{"decoder_norm": "layernorm", "decoder_norm_position": "pre", "residual_init": "scaled_by_depth", "beta2": 0.999, "eps": 1e-08, "weight_decay": 0.1}
Rows from block 3 of the text decoder of a small encoder-decoder audio transcriber, named by matrix and row number. Rows with one number belong to one neuron. Each number is 128 + 24 x the weight over its row's rms, rounded and kept within 0 to 255. All counts start at 0.
After each neuron's rows are labels from the 100 texts, of 14976, where the neuron reaches its highest value: "fires on" is the input token at the peak. Only what is clearly more common there than usual is listed. The data: single English nouns, adjectives and verbs, spoken by a formant synthesiser in many voices.
# fc1: MLP up (decoder.blocks.3.mlp.fc1.weight, 1152x384), inputs 128-255
# fc2: MLP down (decoder.blocks.3.mlp.fc2.weight, 384x1152, transposed), outputs 128-255

fc1.412 [152 121 159 165 107 135 144 114  92  88 108  98 112 130 102 113 119  93 144 125 114 100  97  91 108 105 120 100  89 156 113  92 140 143 133 133 106 170 133 148  99 111 134 162 137 143 124 120 167 102 129 135 139 146 144 136 166  91 126  88 105 111 128 139 128 152 153 142 159 164  91 126 159  89 122 130 168 146  94 112  92 157 151 134  96 141 121 104 149 163 139 105 121 169 155 132  97 126 107 173  91 162 124 126 107 143 129 164  95 106 141 135 114 118 105 147  89 156 170 112 161 139  87  95 155 126 142 109]
fc2.412 [131 126 118 102 115  96 146 135 118 144 132 117 118  89 212  95 193 139 122 156 148 175 114 159 124 156  85 145 139 142 203 146 120 140 129 105 135  94 131 101 103 126 134  95 121  95 119 123  93 149 133 115 129 169 104 136 128 165 123 107 173 143 114  94 180 207 177  94 150 119 108 137 110 155 128 133 138 125 145 137 145 145 131 156 124 130 127  95 107 130 111 133 104 119 141 130 124 108 140 124 154 110 107 115 104 125 121  96 140 145 124 113 140 144 105 109 128 137 120 140 127  98 134  90  77 111 166 198]
fires on: "robot"; "dropped"; "car"

fc1.476 [143 140 136 126 107 115  90 119 114 113 132 141 132 130  90  99 129 136 106 120 177 149 131 105 151 157 162 128 167 104 102 176 141 153 118 114 112 103 135 114 163 124 163 108 110 111 129 103 166  97 183 151 115  85 153 129 166 143  83 131 132 107 127  97 131 130 106  82 119  79 127 118 122 119  98 116 124 121 131 162 166 148 145 136 125 129 112 115 145 168 147 152 126  97  84 108 111  79  83 141 145 113 127 130  82 128  82  87 150 161 130  98 136 107 164 174 111 155 127 105 140 112 120 144  68 114 107  99]
fc2.476 [138 143 134 124 148 181 147 117 122  96 102 162 120 127  81 125 108 158 124 142 136 146 156 120 140 134 154  85 150 109 122 145 128 108 135 113 108 135 111 130 161 147 136 175 112 128 115 115 153 116 147 127 151  88 139 107 151 136 117 104 125 132 140 125 130 147 108  89 151 114 119 129 112 122 128 126 135 100 127 168 119 135 137 119   0 144 142 115 123 129 144 105 117 128 129 118 111 106 104 144  74 121 118 104 110 127  99  61 108 155 157 121 101 102 133 144 103 123 135 151 151 137  56 105 118 124 134 107]
fires on: "<end>"

fc1.257 [113 139 124 169 105 191 131 121 127 147  94  98 109 141 115 100 153  92  95 148 155 158 164 116 138 162 109 141 116 147 106 157 102  88 139 121 173 156 154 123 152 135  96 151 161 121 104 107 101 151 157 106 102  95 137 138 140 130 167 117 142  94  98 149 148 149 124 114 149 109 153 127 139 104 102 131 109 108 135 130 115 109 151 110  73 131 129  94 103 168 115 112  95 177  94 156 169 113 103 115 101 109 105 155 111 154 168 155 143 121 114 124  99 105 104 117 106 153 166 133 110 131  64 157 161 133 130 159]
fc2.257 [ 80 122 107 137 139 101 125 126 127 172 125 142 120  92 199 104 160 142 129 145 181 179  81 158 118 189  93 147 132 131 151 124 103 129 132 103 118 103 105 142 104 138 111 136 118 107 113  99 108 173 128 106 131 148  89 120 114 143 141 103 158 150  96 135 148 170 177  90 133 148 132 133 110 164 144 134 137 140 139 111 162 124 128 147 119 129 104 117 122 154 126 106  81 112 111 142 125 127 146 129 150  92 135 134  98 125 142 134 157 135 117 103 141 126  99  99 158 129  83 124 137 118 135  82  80 119 152 186]
fires on: "small"

fc1.306 [130 162 169  93  94 131 138 101 105  92 145  96 123 125 137 150 157 153  97 158 109 117 130 131 129 132 110 139  91 154 148 143 124  93 168 169 102 120  88 160 135  92 104 160  97 144 140 131 162 132 131 154 137 138 105 141  97 158 104 110 119 159 122 141 160 122 132 101 124 151 151 104 125 115 124 147 155 108 149 166 148  93  88 127  79  83 143 115 101 105 135 118 160 103 154 163 173 145  91 117 138 107 124 159 105 153 134  96 121 144  98 148  90 136 141  91 112 127 147 154 133 142 127 166  92 126  91 110]
fc2.306 [116 143 120 137 122  75 140  82  78 153 116 143 152  94 185 140 123 123 118 143 160 178 149 163 160 152 124 126 127 123 160 164 156  80 111 121 140 114 143 144 141 113 114  98 124 155 109 141 157 151 181 127 151 158 163 130 104 169 132 117 160 104 117 118 137 161 122 105 174 148  97 128  91  89 107 146 152 155 137 153 104 118 135 137 123 101 161 107 127 166 151 119 123 155 114 143 120 115 113 164 180 163 112 144 125  98 158 119 107 113 157 137  97 137 138 150 136 150 106  94 112 137  93 143 150 146 166 110]
fires on: "strange"; "stayed"; "slept"

fc1.678 [124 130 120 134 109 137 127 100 146 144 133 130 141 129 111 132  86 113 160 186  96 160 151 128 144 146 140 153 124 100  96 141 126 128 112 127 148 108 108  89 124 127  95 152 162 106  95 109 146 125  94 137 126 118 132 124 145 104 133 158 140 139 100 126 130 155 120 106 101 146 127  77 104 105 118 126 195 180 115 165 156 108 105 121 133  98 139 195 121 144 125 161 139 115 134 137 136 122 102 122 126 130 129  91 144 143 113 144 133 132 139 103 121 118 125 136 103 136 111  91 150 156 131 125 111 165 129 136]
fc2.678 [159 115 135 118 134  87 133 158 104 116 123 123 116 147 120 115 167 136 103  98 153 119 113 120 125 125 115 116 135 150 155 124 114 126 145 139 125 135 154 154 125 119 160 100 115 156 142 136 108 119 141 149 134 134 126 140 110 144 127 102 120 111 152 139 130 135 144 147 145 117 125 153 134 161 112 129  91  92 134  98 108 135 132 143 255 151 132  73 144 132 110 100 138 130 121 120 130 122 141 126 165 124 117 156 124 128 148 107 109 122 114 136 148 162 152 138 136 111 140 148 112  94 189 143 144  97 102 107]
fires on: "strange"; "stayed"; "kitchen"

fc1.596 [140 135 161 126  90 192 124  86 111 161 122 114 110  92 122 126 139 132 145 158 101 101 134  93 127 134 110 124 158 118 148 125 167 137 118 114 164 110 113  87 122  98 157 123 134 146 125 134 120 102  99 113 135  91 169 117 133  99 103 140 133 145 162 126  96 150 121 106 149 158  93 131 129 109 133 112 101 115 147 160 157 158 130 163  94 130  96 147 148 116 172  86 127 172 159 120 158 113 100 107  92 105 140 107  88 107 126 124 122 154  91 157 153 126 143 117 143 163 122 109 105 121 118 135 109 144 126  93]
fc2.596 [135 106 126 146 121  59 120 124 107 158 122 153 137 114 221  90 148 159 112 125 163 151 122 163 119 128 112 141 154 114 164 108 120 141 107 128 149 129 118 116 124 113 134 103 110 113  94 103 114 188 100 114 147 173  84 127 133 164 118  98 133 123 107 137 192 159 187 100 136 122 124 148 116 135 132 135 126 146 120 117 165 139 141 144 181 126 136 136 121 142 105 100 110  89 143 141 141 125 112 125 170 139 105 125 121 132 111 111 168 108 142 120 132 142 112 128 140 132 102 135 108 121 171  98 112 103 156 193]
fires on: "small"; "stone"; "sold"; "flower"

fc1.78 [121 130 152 141 119 187 139 114 166 127 136 122 171 154 119 140 124 153 149 133 127 129 114 132 118 113 155 141 133 116 131 123 127 147 163 135 138 110 178 139 155 149 140 153 139 119 122 145 119 118 127 117 123 108 146 101 100 101 135 155 119  93 160 139  68 127  59 158 159 124 112 127 175 149 121 120 111 133 147 147  76 146 163 155  61 137 147  96 144 123 122 137 133 181 124 138 106 110 125 109 100 127 135 123 108 122 109 132  98 134 114 149 140 122 154 147 160 103 120 138 150  59 108 159 142 101  76  63]
fc2.78 [125  90 114 126  85 115 136 157 133 154 122 109  82  92 149 107 156 131 125 130 132 164  99 156 141 157 102 116 100 146 180 122 118 125 120 121 147 106 103 145 111  96 107  84 146 126 112 120 105 185 110 123 167 133 141  98 140 161 136  82 141 122  99  96 157 164 162 126 144 132 119  90 112 142 141 134 100 147 128 121 177 110 113 132 138 128 118 124 129 132  95 142 155 182 132 112 139 109 145 134 134 116 133 143 133 152 140 122 141 130 107 113 174 162 116 102 117 110 135 132 122 140 139 139 118 137 165 147]
fires on: "robot"; "dropped"; "car"; "ball"

fc1.76 [102 159 128 114 117 130 105 166 148 169  87 110  92 115 117 106  97 108 139 157 142 154 112 156 135 162 126 152 128 137 127  96 128  89 160 144 139  87 134 150  92 159 115 123 101  98 165 113 132 112  87  98 154  96 142 109 114 100 109 154 124 142 124 160 135 157 101 132 150 140 143 100 175 131 112 100 119 137 136 142 124 159 142  87  63 102 154 125 110 142 148 155  93 170 120 146 121 111 147 149 150 128 131 134  94 137 155 144  94 164 112 126 104 115 108 138 112 104 150 127 146  91 121  90 159 146 115  97]
fc2.76 [ 85  94 101 114 131  79 161 133 114 156 146 117 136 122 192  85 161 117 137 131 175 111 114 117 133 184  71 130 149 126 172 131 106 131 140 108 130 138 127 128  97 138 125 139 132 124 136  81 138 180 139 113 115 132 120 112 137 122 163  88 181 136 134 115 162 125 159 122 126 145 119 132 131 169 147 143 123 140 115 139 136 117 113 158 118 141 119 114 107 155 110  92 130 140 150 149 146 151 153 158 185  85 151 161 144 157 114 150 165 112 134  89 134 152 119 122 123 156 101 108 126 101 147 114  82  75 131 182]
fires on: "small"

fc1.410 [ 98 125 123 111  94 152  84 112 127 121 111  92 114 149 159 144 112  95  94 163 146 100  91  99 133 129  96 104 126 133 109 140 144  95 145 126  96 136 129 134 143 152 169 103 107 115 152 167 147 158 132 129 120  82 139 123 119 106 154 111 108 121 139 109 102 161 158 147  89 128 162 112 122 113 131 151 118 165  91 132 146 146 162 123 104 137 118 144 176  99 166 111 107 164 154 126 124 143 143 175  94 146  97  92  97 149  92  99 154 147 166 124  96 116 110 148 152 142 112  91 159 112  90 141 122 102 111 116]
fc2.410 [112 143 129  80 126  98 167 111  82 113 159 156 137  79 152  80 134 119 110 136 131 148 123 173 116 127 118 121 104 161 125 152  96 118 114 138 142 103 114 125 151 130 138  98 133 128 100 107 141 124 128 113 112 163 101 119 143 170 106 105 157 180 109 115 187 186 128 109 159 111  96 170 116 125 145 149 163 100 121 112 182 111 115 142  83 163 122 158 155 153 104  98  89 131 100 141 123 117 141 138 112 117 137 102 120 126 151 109 145 111 146 139 145 107 108 120 101 163 125 153 125  93 138  71  77 115 145 152]
fires on: "strange"

fc1.105 [106 129 134 159  94 128 112 103 167 128 139 131 124 122 128 125 107  99 135 179  99 152 128 149 132 118 132 144 122  95 111 144 122 127  94 138 158 115  98 108 124 122  96 128 141 114  91 113 129 130  70 145 119 133 143 114 133 109 157 167 152 134 102 141 126 143 131 114  93 134 135  79 107 123 136 112 161 161 122 144 154  99 116 107 130 115 121 181 100 140 123 165 122 103 135 138 139 128 127 125 123 124 128 116 160 132 104 128 140 128 135 104 118 122  99 127 108 113 138 123 134 149 121 132 109 166 145 141]
fc2.105 [134 116 133 119 124  65 147 162  96 142 128 117 116 145 140 111 145 136 113  98 150 125 113 111 128 128 109 120 142 156 133 133 117 117 159 135 135 140 132 136 129 118 142 122 115 135 137 132 131 129 149 141 149 133 131 123 113 140 127 104 130  98 173 135 114 128 136 140 147 109 123 128 122 153 116 119  82  73 140 116 108 133 136 131 255 130 149  93 157 123 118 107 156 132 120 119 125 106 135 125 168 121 118 155 121 136 146 142  96 124 115 124 144 164 146 135 127 108 140 146 125 101 198 124 146 124 115 115]
fires on: "strange"; "station"; "sister"

fc1.10 [168 154 115 160 135 136 132  99 113 140 113  88 167 113  84 127 139 129 108 129 148 111 117 134 132 165 142 126 140 144 123 122 167 154 125 151 171 126 121 118 168 124 133 102 108 129  91 142  84  99 113 106 156 180  99  95  96  93 139 153 122 148 131 148 159 123 123 178 143 136 108 128 143 142 153 153 108 126 122 119 170 116 136 136  77 107  82 144 144 101 136 120 112 178 144 107 185 137  96 148  73 149  98 128 154 107 118  94 104 107  82  92 158 128 154 156 119  99  85 133  90  88 103 116 128 141 133 151]
fc2.10 [144 129 151  97  90  72 141 119 108 162 133 147 102 105 208 103 173  94 148 128 186 147  90 146 114 158  70 129 130 155 168 126  90 136 109 119 124 114 115 121 100 120 140 107 103 102 123  98 112 159 135 148 110 154 106 130 103 125 151 111 160 165  83 121 187 178 180 110 142 124 116 165 115 171 130 116  99 119 135 130 147 135 142 167 122 156 124 115 123 153 121 128 101 124 144 139 130 122 155 122 149  87 120 115 111 125 146 108 144 125 121 130 145 137 110 111 160 107 115 147 106 124 166 102 119  89 148 170]
fires on: "<end>"; "small"

fc1.585 [158 109 154 115 121 152 150 139 136 140 162 150 156  95 122 158 129 127  92 121  96 166 135 113 131 170 111 140 128 102 104 124 155 148 122 160 152 147 135 153 133  91 149 123 114 116 155 111 114 103 137 114 136 118 150 133  95 152 162  94 121 100  95 159 122 118 104 140  87  95 111 110 110 109 159 113 106 125 106 132 124 162 108 167  70 150 148 148 129 117 153 155 116 116 103 134 145 157 155 101 121 147 128 110 143 120 126 147  97 166 106  81  94 109  99  98 112 145 132  87 127 106 105 137 156  92 139  92]
fc2.585 [145 109 134 136 109  76 112 149 106 135 126 149 122 129 204 121 175 134 147 122 159 130 108 186 132 152  96 127 135 171 178 135  95 128 140 117 148  84 142 102  93 135 134 105 129 110  95  90 100 140 147 119 131 163  94 126 107 143 155 101 140 161 103  90 188 195 201 121 136 136 120 141 130 167 151 108 112 128 142 132 166 100 143 168 128 140 114 126 120 150 112 122 121 133 129 124 140  96 159 134 171 113 124 123 119 142 134 105 161 113 119 113 157 126 111 111 146 123 116 145 114 117 158 103  91 110 147 181]
fires on: "<end>"; "small"

fc1.71 [ 85 106 126 113 110 174  93  67 142 161 121 157 131 152  99 153 108  78 121 140 151 110 122 134 137 109 152 157 120 100  98 150 155 141 146 164 117 109  87  98 103 107 102 141 163 104 124 111 154 124  73 136 107 109 122 144 106 106 152 146 125 100 125 150 150 115 122 119 130 130 129  94 133  96 110  96 138 151 109 113 153 135 136 118 126 147 139 152 121 145 117 120 150  75 125 117 137 137 125 131 110 127 115 137 133 121 120 180 108 131 117 102 111 139  97 149  94 124 152 109 174 176 109 131  91 149 127 109]
fc2.71 [138 128 139 140 109  66 134 136 110 112 115 123 125 121 142 109 128 117 120 125 144 126 137 126 122 128 123 119 137 129 122 135 125 134 134 133 128 120 129 119 127 121 135 133 120 140 120 120 132 117 144 133 117 125 123 111 124 136 122 126 123 136 148 144 133 145 121 130 127 111 138 128 105 138 121 135 105 106 130 124 138 123 112 117 255 123 139 116 139 135 118 122 140 122 121 146 142 118 129 123 151 126 111 140 135 130 140 120 116 125  97 112 125 142 112 141 117 123 121 139 134 123 199 136 133 135 121 123]
fires on: "strange"; "sister"

fc1.524 [172 111 120 117 120 181 100 143 107  97 143 158 105 171 122 134 122  96  95 113 102 101 146 125 144 129 154 112 131 118 142 160 151 101 101 157 166 116 125 144 158 153 145 129 152 110 116 135 105 105 148 146 143 127 104 117 141 154 114 135 119 108 154 117  91 125 115 148 146  94 119 104 157  93 107 173 158 136  91 145 145 137 105 152  86 123 152  97 149 142 125 161 168 150 165 115 132 116 154 105 101 183 153 123 180  93 159 152  95 103 170 127 155  96 168 157 154  92 148 153 110 141 121 153 112 128  99 152]
fc2.524 [104 120 118 100 102 137 146 132 120 156 130 128 129  68 202  85 185 137 137 151 183 149 115 142 117 142  80 166 132 143 161 120  98 123 145 102 134 110 121 131 105 130 128 110 122 102 123 114 117 143 129 113 132 154 107 110 121 160 142  93 163 138 113 103 163 197 154 126 141 125 152 132 111 177 125 140 130 119 138 139 132 139 128 150  60 130 125 103 123 142 106 145  86 119 128 140 132 114 138 117 114  81 122 141 101 142 126 122 132 133 114 111 127 140 121 127 129 140  95 136 120  89  95  88  99  94 137 176]
fires on: "robot"; "dropped"; "round"; "car"

fc1.253 [117 118 145 127 106 128 104 101 142 158 129  99 121 118 127 131 123  93 162 174 114 171 154 134 127 127 144 182 107  93  98 138 122 144 111 143 161 103 115 104 115 115 109 148 144 129 102 104 126 126  82 137 130 132 133 150 151 127 156 155 132 134 100 118 128 155 129 111 103 150 136  69 108 119 133 106 154 170 113 141 130 125 118 136 113 116 127 202 119 142 146 140 109 113 135 114 148 127 135 127 107 129 135  97 149 137 106 166 142 146 116  95 129 102  97 124 101 130 113 131 127 160 124 120  92 164 129 133]
fc2.253 [140 118 128 123 118  69 144 148 102 117 130 119 117 133 138 110 144 138 101 109 155 125 115 118 134 120 107 123 139 155 143 133 118 112 149 140 137 136 136 145 129 122 144 117 113 151 135 140 116 124 149 141 142 131 131 123 111 140 128 102 130 108 165 138 120 134 140 145 144 115 122 139 116 142 110 128  88  86 130 108 111 138 140 122 255 125 141  94 152 124 121 115 145 134 122 125 123 105 141 121 161 129 113 147 132 143 136 116 101 117 115 119 142 154 145 133 125 105 135 140 123 115 212 128 140 106 116 117]
fires on: "strange"; "sister"; "station"

fc1.445 [127 133 110 138 162 188 109 163 101 139 115  96 159 172 119 107 134 116 128 120 158  80 134  87 142  78 119 144 102 159 100 115 125 124 113 124 148 114 120 152 116 155 128 152 137 119 118 120 114 116 123 136 113 105 165 123 151 112 147 158 135 150 152 135  86 126 101 158 155  83 132 121 201 147 158 140 103 147 128 105 116 155 134 108  68 135 157 101 169 120 122  97 162 162 156 110 169 104 123 138  85 170 140 130 131 123 148 146  82 137 149 145 154 147 151 135 169 147 117 111 142 109  83 168 149  91  93  80]
fc2.445 [103 121  87 120 114 120 130 137 127 158 133 128 113  83 170 112 190 133 137 145 164 163  97 159 112 177  95 147 127 139 184 117 108 135 119  96 122 102  99 144 105 123 114 123 131  99 103  97 119 174 125 119 132 138  99 107 122 146 139  96 152 146  95 104 158 154 157 105 144 127 121 120 121 185 142 134 137 140 131 135 190 122 130 165 124 157 114 120 128 140 100 140 113 133 107 134 136 133 146 129 145  86 132 139 107 119 127 128 157 130 121 114 145 143 108 107 134 143 100 125 124 123 131  94 100 104 169 181]
fires on: "robot"; "dropped"; "stone"

fc1.480 [131 121 133 113  93 134 102 119 111 125 128 107 102 137 142 137 144 134 106 135  86 149 133 128 150 104 133 174 143 152 125 174 125 125 119 161 164  97 139 109 151 112 115 131 144 152 111 137 136  94  85 151 133 122 124 126 142 166 132 155 142 119 128 116 167 132 137 132  86 135 133 129 136 109 108 170 193 200 164 113 148 118 109 108 106 115 149 178  89 135 134 150 146 146 156 134 144 121 121 127 116 118  99 107 145 135 133 147 150 115 130 137 119  94  98 122  95 120 117 127 152 138  88 132 111 133 125 120]
fc2.480 [120 144 125 128 142  32 133 114 114 109 131 105 120 129 136  90 123 130 136 142 150 117 147 117 119 115 123 126 115 120 119 149 127  88 167 145 118 135 149 117 138 144 129 124 110 142 146 147 103 121 139 125 118 126 122 127 137 139 121 133 154  99 148 144  98 108 152 132 110 106 162 144 125 131 115 120 130 133 132 125 104 162 148 122 255 140 139 137 140 112 122 134  98 124 130 130 118 118 121 119 162 130 109 128 122 143 122 106 128 120 115 114  94 132 162 134 134 132 148 129 117 122 191 129 132 100 122 112]
fires on: "<end>"

fc1.473 [127  94 156  89 136 142  87 129 105 148 103 110 155 113  72 142 152 164  97 153 121 147  83 159 136 128 111 145 143 158 156 132 120 167 119 135 154 122  90 105 160 165 146  94 171 131 144 110 104 161  83 147 120 133 120 125 127 108 126 130 152 106 105 116  96 110 156 126  85 163 127 139 136 136 107 135 124 158 135 136 168 148 139  89  53 164 109 125  93 124 114 120 128 141 114 124  99 133 170 124 148 152 110 152 139 115 107 105 153 104 133 122 107 108 102 103 117 151  97 134 149  98 140 118 115 106 168 105]
fc2.473 [163  93 111 109 117  33 127 147 123 117 123 110 133  92 226  87 151 146  95 129 105 140 111 147 125 154 114 144 138 139 183 140 124 157 117 106 119 111 156 126 111 122 127  74 131 132  74 102 112 143 141 129 119 183 126 113 130 157 163 127 149 117 113 128 188 173 190 110 193 117 117 136 137 145 139 118 124 127 145 131 149  94 163 173 181 115 108 117 122 117 137 125 114 145 133 129 144 127 141 138 173  88 105 147 125 120 127  66 128 147 143 147 146 147 107 112 127  86 123 124 115 106 154  98 106  97 155 161]
fires on: "<end>"; "small"

fc1.356 [107 115 167 145 171 147 139 153 178 139 126 149 123 170  84 153 156 131 159 104 108 127 112 123 118 121 119 128 121 109 120 162 101 118 148 136 153 137 156 122 177 151 116 175 121 154 146 138  97 106 124 107 138  99 167 133 117 137 137 145 128 137 154 132 115 139 101 159 107 110 109 115 170 125 105 120 142 149 119 143  81 133 138 161  76 160 168 138 138 123 123 122 130 140 112 159 116 100 133 136  69 153 161 131 118 119 102 131 123 151 148 159 128  92 175 124 142 120 143 122 155  70  68 134 162 134 111  71]
fc2.356 [139  93 129 119  72 126 149 156 126 158 115 113  88 101 159  96 146 136 119 121 122 169 105 148 140 141  94 100  97 141 176 126 112 117 130 124 151 108 108 137 109 106 108  65 129 132 115 135  97 175 125 127 164 141 150 111 137 162 150  90 142 110 122 100 146 164 165 125 146 118 120  99 111 127 136 135 100 122 139 120 170 121 129 122 136 114 131 118 134 129 100 141 161 170 146 114 135 100 142 126 129 125 114 139 125 159 140 116 126 140 108 112 166 185 113 114 116 103 143 132 134 133 134 143 127 140 164 141]
fires on: "robot"; "dropped"; "car"

fc1.620 [ 75 151 107 128 153 193 165 116 117 119 139 133 110 137 117 114 126 154 156 122 100 162 161 115 105 106  99 190 100 133 142 125 101  94 170 122 107 122 154 138 123  94 128 167 152 125 103 158 133 163 104 108 113 162 117 141 121 101 150 125 154 151 133 153 135 117 160 127  83 141  98  99 105 161 147 107 116 133 145 114 160 143  98 167 112 129 111 125  94 143 124 132 106 150  99 135 107 151 146 168  83 109  99 149 133 141 120 161 147 160  94  94 152 138  94 117 141 155 154 121 130 115  61  84  93  92 117 124]
fc2.620 [162  87 130 119 125  31 127 118 131 145 126 135 138 123 185 100 150 109 150 129 153 104 105 159 125 151 114 141 143 164 175 110 125 130 110 115 153 124  98 143 116 110 140 100 137 105  93 106 115 161 128 157 118 159  86 111 110 113 132  81 153 140  97 115 134 137 188 144 157 141 140 150 133 165 169 138 128 129 115 114 144 102 113 137 215 151 100 133  98 138 114 138 124 147 140 142 125 109 159 118 208 122 141 143 131 135 134 130 167 116 104 118 152 147 121 115 117 128 130 129  99 120 209 113 107 119 157 186]
fires on: "<end>"; "small"

fc1.217 [124 115 120 160 160 155 158 168 105 125 107 166 136  99 109  89 161 147 168 126 157  98 130 126 145 165  85 135 101 130 114 158 112 165 134 162 177 125 117 112 163 145 145 109 111 120 156 145  92 135  84  91 158 169 148 114 154 114 115 106  90 167 171 103 118 166 115 107 124 101 138 154 150 139 134 143 133 152 125 122 105  98 147 161  82 137 141 146 116 162 136 153  93 149  89 161 153 147  98  88 103 162 145 145 106 151  91  99 119 141  90 111 115 160 131 116 167 132  88 128 124 138 125 120 167 108 149  88]
fc2.217 [140 141 109 132  93  80 146 170 112 164 155 109  86  80 160  97 180 135 165 155 157 133  98 131 138 139  77 116 144 161 136  97 128 153 107 115 140 101 131 138  78 108 104 142 134 101 117 120 114 165 130 125 147 158 121 148 132 137 152  99 169 152  88 139 164 174 190  94 158 148 115 141 121 160 127 131 112 141 146 147 136 109 118 160 112 165 112 126 130 124 127 122 132 148 141 122 118 141 141 106 171  67 115 151 112 119 147 141 131 113 115  97 173 112 126  90 159 121  87 134 107 106 150 123 101 128 142 146]
fires on: "<end>"

fc1.752 [106 133  92 125 143 171  96 127 158  97 154 142 129 157 108 111 113 134 153 178 117 133 172 100 150 144 135 138 129 104 123 132 138 120 100 117 147 121 106 141 147 139 125 145 168 164 161 132  86 131  99 111 138 104 107 137 157 114 113 165 155  89 140 154 125 149 151 155  97 144 111 119 116 101 114 132 176 190 153  98  89  90 137  91 103 146 127 185 111 137  71 121 164 155 101 162 104 107 126 129 118 154 147 142  85 110 137 135  93 120 153  98  89  80 152 128 132  99 173 121 157 162 102 157 128 148 139  87]
fc2.752 [145 140 143 119  96 138 125 108 105 114 150  91 139 120 146  91 164 138 131 161 149 160 125 119 162 121 107 146 132 125 106 131 131 142 124 132 127 103 115 106 121 128  96 129 141 102  97 108 150 124 132 136 133 118 135 123 153 136 146 130 128 119 123 116 171 194 166 131 113 111 102 139 110 123 103 114 122 122 154 130 158 122 128 115 135 114 108 160  99 154  97  98 109 107 131 137 120 116 121 131 130  97 119 135 133 145 131 110 129 143 119 133 147  96  91 136 108 121 118 117 108 158 125 102  81 135  94 201]
fires on: "strange"; "sailor"

fc1.668 [105 126 111 175 162 146 148 123 175 132 130 167 106 138  98 133 143 136 167 151 156 120  95 136 114 102 130 151 154  93 135  94 141 126 154 156 133 114 111 152 160 182 106 168 148 108 117 112 133  98 142  93 139 139 144 109 106 138 122 145 136 108 128 118  77 100  86 174 103 138 105 134 179 126 147 154 144 146 105 117 137 111 162 108  48 124 169 137 170  98 149 150 158 188 113 143 124 123 151 103  84 155 118 103 164  98 145 143 106 150 124 148 141 133 165 129 131 135 125 129 178 100  76 118 115 103 135 136]
fc2.668 [ 84 129  98 115 118 102 125 134 119 158 146 143 104  76 194  97 197 120 129 138 174 152 108 161 104 155  83 137 138 136 149 115 101 129 133 103 119 114 104 139  96 117 123 113 127 109 110 112 119 172 126 115 122 142  97 117 120 143 119  97 140 156 108 113 169 157 160 119 140 131 108 128 117 196 141 133 123 140 130 140 174 122 122 162 105 138 106  96 133 142  95 129 107 136 114 126 136 134 151 133 140  94 134 137 112 112 130 111 161 142 128 119 150 137 100 106 131 138  95 125 123 107 122  82  94 126 152 177]
fires on: "small"

fc1.407 [ 84 139  92 143 134 174 152  98 151  98 108  97 150 144  85 124  99 167  97 126 157 126 101 113  97 107 152 137 161 107 116 111 130 118 179  94 107 133 104 124 108 135 136 103 151 146 147 153 103  85 174 130 163 144 154 100 134 115 133 159 124 124 114 116  84 145 127 108 160 109  92 130 164 114  98 118 109 138 110 130 131 134 111  97  82 172 120  85 151 142 131  99 131 129 142 154 108 107 131 143 109  95 165 106 118 153 174 131  83 117 153 170 101 132 136 110 169 116 178 119 130 134 118 132 155 140 103 132]
fc2.407 [ 88 121  99 136 122 123 123 148 165 175 112 117  83  96 165 111 149 116 117 142 160 149 118 178 109 162  89 112 142 129 187 119 141 126 124  91 134 138  96 149 105 128 108 116 142 118  95 133 129 160 132 127 147 113 103 117 126 157 137  69 139 147 117 116 167 151 170  84 134 151 113  97 120 171 126 141 132 130 125 135 148  97 141 130 144 135 111 115 149 138 113 153 185 145 118 113 134 112 150 120 132 103 146 140 121 157 137  99 135 127 133 126 139 138 128 106 108 140 134 126 136 161 155  76 121 125 159 134]
fires on: "robot"; "dropped"; "warm"; "ball"

fc1.507 [151 133 148 165 106 124  90 145 164 160  96 110 142 109 121 167 100 132 113 136 142 123 117  92 162 141 162 162 166 105 115  95  92 100 135  97 123 122 133  87 161 108  90 118 162  96 102  95 155 118 113 135 150  80 100 125 117 109 107 103 121 106 141  92 104  78 156 116 122 132 149  93 119 161  86 101 144 141 139 147  95 104 101 111 125 137 146 109 111 100 154 144 110 117 115  85  98 117 107 149 106 147 115 163 115 124 102 128 113 152 105 114 163 148 151 126 149 117 101 107 163 107  90 161 152 114 119 155]
fc2.507 [ 98 139 122  96 101 133 139 111 112 158 110 136 144  60 168  87 158 138 145 158 147 147 113 153 131 155 109 186 143 130 147 126 104 136 136 107 147 102 117 130 123 122 127 134 107 112 114 106 115 148 129 128 140 172 102 105 144 157 144  93 155 135 117 110 184 214 145  93 151 112 124 140 129 149 130 136 151 110 125 127 139 138 128 146  51 147 130 151 113 133 159 133 100 108 128 146 122 132 135 132  99 116 108 133 102 151 111 110 135 128 130 101 108 148 104 130 134 151  95 126 145 108  80  52 102 108 135 158]
fires on: "house"; "lost"; "pushed"; "horse"